config.toml
dataset = "numbers of one to four digits printed on busy colour backdrops"
patch_size = [2, 2]
lr = 0.0028
weight_decay = 0.08
Rows from block 2 of a small image classifier, named by matrix and row number. Rows with one number belong to one neuron. Each number is 200 + 20 x the weight over its row's rms, rounded and kept within 0 to 999. All counts start at 0.
After each neuron's rows are labels from the 100 images, of 14976, where the neuron reaches its highest value: "patch colour" is the nearest of a few named colours to the mean colour under the peak; "strongest on" is what is common among them. Only what is clearly more common there than usual is listed. The data: numbers of one to four digits printed on busy colour backdrops. In brackets: how many of the 100, against the usual share in percent.
# fc1: MLP up (model.blocks.2.mlp.fc1.weight, 512x256), inputs 0-127
# fc2: MLP down (model.blocks.2.mlp.fc2.weight, 256x512, transposed), outputs 0-127

fc1.0,184,162,243,193,180,184,189,206,179,184,202,218,183,146,194,212,189,197,175,187,203,215,221,173,197,206,175,195,226,140,197,207,207,213,204,199,231,184,198,217,189,158,184,196,186,186,215,214,199,235,214,212,201,233,181,221,200,206,206,189,157,206,202,219,185,198,206,243,226,186,208,220,183,204,214,180,183,222,221,176,203,238,207,191,222,181,170,211,194,218,195,205,227,196,246,169,173,161,200,227,209,189,193,199,219,227,209,179,214,203,233,207,196,171,192,203,234,174,228,209,206,193,188,194,173,204,219,185
fc2.0,219,225,209,184,195,188,226,187,164,227,166,219,186,173,189,207,212,229,176,175,201,227,218,203,204,158,171,173,194,206,228,225,209,185,186,179,210,194,197,181,215,203,206,206,192,207,242,192,246,171,206,240,209,189,200,220,199,226,215,202,227,215,176,188,167,189,214,207,169,156,233,178,198,214,193,213,226,186,194,210,205,202,229,224,189,197,174,195,196,210,238,219,213,198,172,198,207,184,243,189,193,218,184,186,201,192,222,202,202,189,187,211,200,234,208,214,168,182,156,218,184,182,189,226,207,209,217,174
patch colour: grey (67 vs 25.7)
strongest on: blue ink (76 vs 8.3)

fc1.170,238,167,196,196,205,190,183,188,212,178,197,206,203,180,212,201,203,201,183,204,201,163,181,193,173,179,251,213,251,186,190,201,198,172,190,218,171,202,223,229,193,194,193,200,174,188,179,190,195,215,185,230,162,180,199,205,179,199,193,205,216,181,237,199,227,214,173,205,191,232,195,221,178,190,229,211,182,194,174,183,227,199,186,195,190,214,196,186,192,177,227,169,228,215,178,202,206,220,173,203,155,185,191,235,195,205,221,179,170,203,183,204,200,185,222,229,215,200,223,224,204,187,190,197,213,215,222,189
fc2.170,198,203,169,190,189,197,195,204,214,238,209,139,168,216,208,189,189,199,228,180,196,203,260,199,196,191,190,189,201,218,186,229,186,184,217,162,183,179,215,187,186,214,203,201,178,196,198,179,197,196,224,185,229,200,243,211,207,183,197,183,186,218,194,184,222,182,192,204,211,191,177,226,203,226,206,204,230,174,213,193,192,172,226,200,191,197,193,171,192,202,234,225,209,221,174,178,215,168,219,216,219,157,195,197,194,194,191,198,210,201,193,167,218,226,177,201,203,211,209,211,192,233,232,228,198,188,217,216
patch colour: brown (51 vs 25.3)
strongest on: pink ink (70 vs 8.7)

fc1.109,192,196,174,228,212,171,197,174,206,218,163,187,215,206,199,187,180,224,181,199,239,204,194,190,220,177,196,202,192,182,200,205,201,189,219,192,207,195,179,216,215,180,215,205,208,178,180,181,219,204,213,191,191,200,208,200,200,176,220,127,194,210,231,197,205,198,219,219,191,179,213,230,187,147,196,222,203,218,173,212,217,200,213,199,228,206,199,205,204,210,224,240,162,195,202,214,234,216,215,222,216,206,204,199,238,179,205,177,216,192,195,236,221,217,195,209,169,196,188,219,216,184,210,193,209,191,224,186
fc2.109,243,223,199,206,220,200,206,217,211,192,171,200,184,222,233,150,196,201,188,187,209,199,192,203,204,202,174,218,211,220,152,206,175,201,188,150,207,190,186,193,206,196,187,212,211,189,178,230,211,219,191,195,193,180,197,207,174,200,200,211,166,165,199,199,218,209,209,201,179,187,217,169,162,226,190,248,213,177,202,189,202,222,204,194,205,184,236,194,177,182,158,217,201,239,183,153,202,188,192,186,221,200,210,222,170,230,217,170,215,205,207,208,184,195,201,208,180,184,231,165,231,217,205,204,160,240,151,162
patch colour: grey (77 vs 25.7)
strongest on: purple ink (58 vs 8.2); blue ink (41 vs 8.3)

fc1.205,229,238,204,201,190,176,206,228,203,176,204,226,217,186,209,230,222,209,149,192,211,219,196,201,179,221,184,188,225,201,176,208,201,198,210,233,201,213,206,225,193,214,208,176,201,199,186,216,240,189,195,230,235,172,246,217,187,194,194,172,210,200,192,191,181,225,231,182,202,201,172,197,235,203,202,196,192,209,171,221,185,198,208,178,155,209,202,193,193,198,166,239,180,238,208,217,188,205,221,159,153,216,204,222,205,249,182,204,216,168,205,218,172,221,181,175,208,174,214,191,219,205,177,168,197,194,220,172
fc2.205,204,184,197,193,246,228,201,187,195,189,187,178,195,219,203,236,183,179,202,218,221,189,170,180,165,232,228,218,219,215,203,162,219,177,200,205,185,195,163,187,205,190,214,231,207,183,144,180,174,215,208,209,186,228,205,201,212,243,172,209,205,164,180,209,181,225,179,171,172,210,197,216,204,234,205,193,195,233,166,198,196,161,198,218,168,206,230,187,188,201,186,203,199,213,249,202,198,218,192,215,151,196,175,213,214,203,204,226,221,192,206,210,171,201,208,217,159,163,187,174,163,203,181,169,224,197,221,217
patch colour: grey (58 vs 25.7)
strongest on: grey ink (43 vs 8); pink ink (31 vs 8.7)

fc1.155,199,206,226,223,197,184,199,240,196,210,243,172,192,228,167,163,177,228,168,216,220,211,165,245,198,197,227,201,193,196,195,177,188,174,219,202,190,189,207,238,178,191,181,201,209,219,193,188,205,174,191,209,199,192,207,213,170,176,200,196,195,211,202,179,206,204,211,188,190,195,186,224,214,193,188,189,193,170,244,206,192,213,189,230,190,165,186,185,209,178,188,205,221,164,196,179,204,222,208,199,227,178,161,199,203,170,174,180,211,184,191,206,224,236,219,222,218,210,197,218,208,186,191,226,207,160,202,235
fc2.155,192,184,204,213,241,204,223,193,213,202,186,164,207,200,241,227,230,190,159,240,181,253,204,212,217,176,223,171,201,184,167,191,204,229,190,205,206,243,173,194,224,186,179,231,202,204,223,208,188,186,215,207,195,220,175,215,206,241,154,171,209,195,172,173,180,186,198,192,164,207,218,215,178,191,209,169,211,209,206,187,193,180,216,218,206,157,211,229,175,179,226,196,174,204,221,188,222,192,180,208,201,227,189,211,206,207,193,190,199,179,230,208,192,182,211,221,197,196,203,190,180,184,225,223,169,183,208,212
patch colour: grey (63 vs 25.7)
strongest on: pink ink (35 vs 8.7); grey ink (30 vs 8)

fc1.476,211,187,209,213,211,164,190,203,206,219,217,193,185,221,193,236,207,189,173,179,196,205,219,167,191,178,260,189,213,205,187,213,188,192,225,214,210,196,208,196,174,199,211,211,194,202,207,196,163,194,188,171,208,186,225,238,214,186,201,193,186,195,194,186,195,173,207,196,243,195,207,242,206,227,200,211,222,245,224,217,223,209,226,185,192,167,177,170,200,212,188,202,192,172,188,170,146,216,172,213,207,211,177,209,189,199,211,219,202,207,193,189,190,196,173,195,196,236,238,223,190,216,194,179,191,204,188,221
fc2.476,179,246,205,219,206,195,164,221,226,200,230,183,220,186,177,217,212,200,177,200,176,207,172,184,221,211,161,181,181,229,200,172,240,147,205,171,207,223,187,227,197,201,183,170,206,200,204,172,204,213,187,244,238,183,184,202,189,219,194,207,198,224,229,177,179,202,223,184,197,202,230,164,193,205,182,220,196,216,213,221,219,187,195,198,220,236,206,213,209,176,220,180,202,194,187,215,238,199,192,215,207,199,204,217,214,214,192,202,162,189,232,197,194,213,214,220,193,217,216,195,171,196,208,207,183,203,172,189
patch colour: grey (71 vs 25.7)
strongest on: length: four (60 vs 25.2); green ink (27 vs 8.2); white ink (25 vs 8.4)

fc1.291,181,180,234,174,219,243,197,240,205,173,187,199,201,234,170,166,219,190,220,212,180,186,200,200,222,224,186,213,219,192,208,194,211,167,175,223,206,181,181,231,191,209,212,184,202,194,181,205,219,213,199,211,208,226,191,207,184,205,188,167,208,174,203,187,210,204,187,215,215,195,215,243,168,205,224,194,211,209,148,208,205,228,190,208,215,232,205,164,210,214,237,180,185,181,186,162,195,189,191,210,196,178,195,233,201,215,197,170,188,189,177,202,212,191,231,206,207,195,185,186,188,209,193,212,202,208,197,208
fc2.291,168,215,194,223,207,183,209,219,206,168,186,183,209,222,192,166,145,173,221,184,188,176,220,211,210,183,215,228,205,183,194,206,176,197,225,199,196,181,199,209,230,223,207,210,203,265,222,201,198,175,189,186,176,228,191,189,189,211,232,170,194,195,206,195,199,191,181,234,222,212,182,197,224,211,186,215,215,131,194,153,197,218,234,184,169,182,212,199,226,212,224,196,212,194,198,185,222,211,241,162,216,195,169,205,205,177,187,213,217,219,205,219,180,185,218,221,207,205,191,215,206,191,183,215,185,197,194,198
patch colour: brown (68 vs 25.3)
strongest on: white ink (45 vs 8.4)

fc1.250,209,197,195,259,242,220,201,203,198,203,220,213,185,177,215,214,208,206,236,200,212,220,190,212,205,216,181,239,164,240,172,194,227,190,230,191,210,177,238,193,175,185,213,192,197,212,196,205,187,146,182,189,170,188,230,209,214,217,189,233,186,217,204,186,178,194,190,220,202,164,181,190,183,169,201,182,171,207,218,180,216,193,221,219,234,218,209,210,186,213,201,193,215,235,187,183,195,214,243,166,176,200,222,221,205,175,206,174,205,241,173,213,238,243,228,188,194,185,195,150,201,195,214,231,203,202,195,181
fc2.250,210,181,201,177,186,244,200,200,216,228,203,200,195,186,170,241,168,202,205,202,207,225,202,208,201,196,169,210,190,217,219,225,186,196,234,192,184,147,182,198,213,198,205,208,238,256,205,188,235,227,186,230,205,199,206,201,197,225,227,245,223,222,165,203,212,168,201,158,187,194,150,214,188,217,208,182,208,181,209,221,212,201,188,193,201,208,191,198,196,179,222,199,212,193,189,188,204,205,202,185,203,205,227,181,169,171,193,184,213,199,171,221,182,187,241,215,178,200,203,213,211,221,171,197,202,181,233,187
patch colour: brown (83 vs 25.3)
strongest on: yellow ink (59 vs 8.4); orange ink (31 vs 8.4)

fc1.254,165,208,169,203,216,160,211,233,178,189,185,214,183,166,212,161,185,181,237,187,156,239,181,168,232,190,196,211,205,230,219,188,224,171,203,200,191,191,172,186,192,228,181,224,187,216,204,188,187,187,220,188,241,211,182,187,216,185,178,188,187,198,204,214,210,202,182,235,193,196,198,187,199,221,214,226,187,209,185,182,197,197,202,202,212,202,208,200,175,194,188,181,216,157,184,190,224,214,240,204,175,223,249,192,205,223,202,220,225,192,220,183,194,186,174,226,217,187,192,188,218,217,218,197,212,214,196,188
fc2.254,237,178,221,177,211,194,219,188,160,191,207,237,227,176,173,218,222,183,205,163,196,218,220,217,193,220,180,183,254,212,196,154,195,159,173,199,218,213,212,155,226,191,217,205,165,207,153,228,224,233,193,213,190,233,209,188,202,197,219,155,187,178,204,184,225,220,189,197,198,201,208,196,183,178,238,188,195,204,188,210,229,183,205,178,208,171,187,151,170,217,183,221,205,179,216,175,217,191,177,209,201,197,188,211,209,203,187,224,198,214,208,220,228,189,204,201,175,223,237,183,208,183,185,170,234,180,194,184
patch colour: grey (60 vs 25.7)
strongest on: brown ink (49 vs 8)

fc1.159,220,203,186,211,208,210,199,192,196,184,148,202,194,173,226,200,202,225,185,160,181,185,173,221,188,141,198,226,188,210,156,240,182,189,177,208,187,198,191,234,198,196,186,215,195,230,179,185,189,177,213,177,180,200,207,206,219,161,219,192,223,188,195,209,172,167,203,209,214,171,205,178,186,161,211,200,203,240,203,189,221,212,228,221,187,206,237,201,224,244,191,221,211,194,161,219,186,203,174,176,181,209,188,204,223,235,219,178,212,230,189,219,185,227,176,179,179,182,184,198,192,203,226,202,187,211,181,201
fc2.159,220,194,227,198,179,191,197,244,181,250,238,175,225,204,209,221,218,215,206,187,226,174,227,199,212,189,164,173,189,212,191,164,228,203,199,216,183,210,186,203,215,152,192,222,213,197,188,218,201,237,237,204,201,194,225,205,195,218,190,202,191,186,216,180,248,220,223,180,176,199,201,195,170,177,207,182,177,188,209,211,191,232,223,195,165,188,194,221,203,203,229,184,223,218,212,223,194,183,205,205,178,204,227,197,200,238,200,157,196,196,213,214,169,204,185,196,200,221,192,194,176,230,226,187,201,244,204,201
patch colour: grey (70 vs 25.7)
strongest on: pink ink (41 vs 8.7); grey ink (39 vs 8)

fc1.457,203,170,198,199,189,209,187,215,209,173,201,208,213,213,223,196,188,215,223,214,192,167,198,200,197,174,172,217,210,251,218,196,190,186,205,215,180,184,213,180,175,193,178,218,188,220,241,263,224,208,213,210,199,218,236,210,198,185,169,225,197,244,157,213,218,219,231,182,212,184,222,177,214,172,215,212,219,193,217,204,189,161,157,226,211,203,221,190,171,210,191,196,209,203,249,209,194,185,204,224,203,202,196,201,210,191,200,185,207,176,227,194,175,240,177,189,222,231,235,204,239,165,201,245,209,205,199,209
fc2.457,159,182,226,189,171,213,184,193,215,186,187,237,202,224,206,203,237,217,184,205,215,214,177,185,188,197,192,221,204,164,195,155,164,217,192,222,202,225,171,182,197,244,203,196,215,217,227,235,220,189,170,189,198,180,212,192,200,221,223,211,159,211,172,169,187,176,205,220,206,196,164,206,207,243,178,174,179,219,229,202,222,190,257,227,187,200,172,205,255,183,197,182,209,192,233,195,210,167,196,211,196,164,206,169,177,192,173,231,202,191,189,195,199,187,188,212,189,179,195,214,189,199,225,198,219,202,231,226
patch colour: brown (65 vs 25.3)
strongest on: length: four (56 vs 25.2); yellow ink (26 vs 8.4)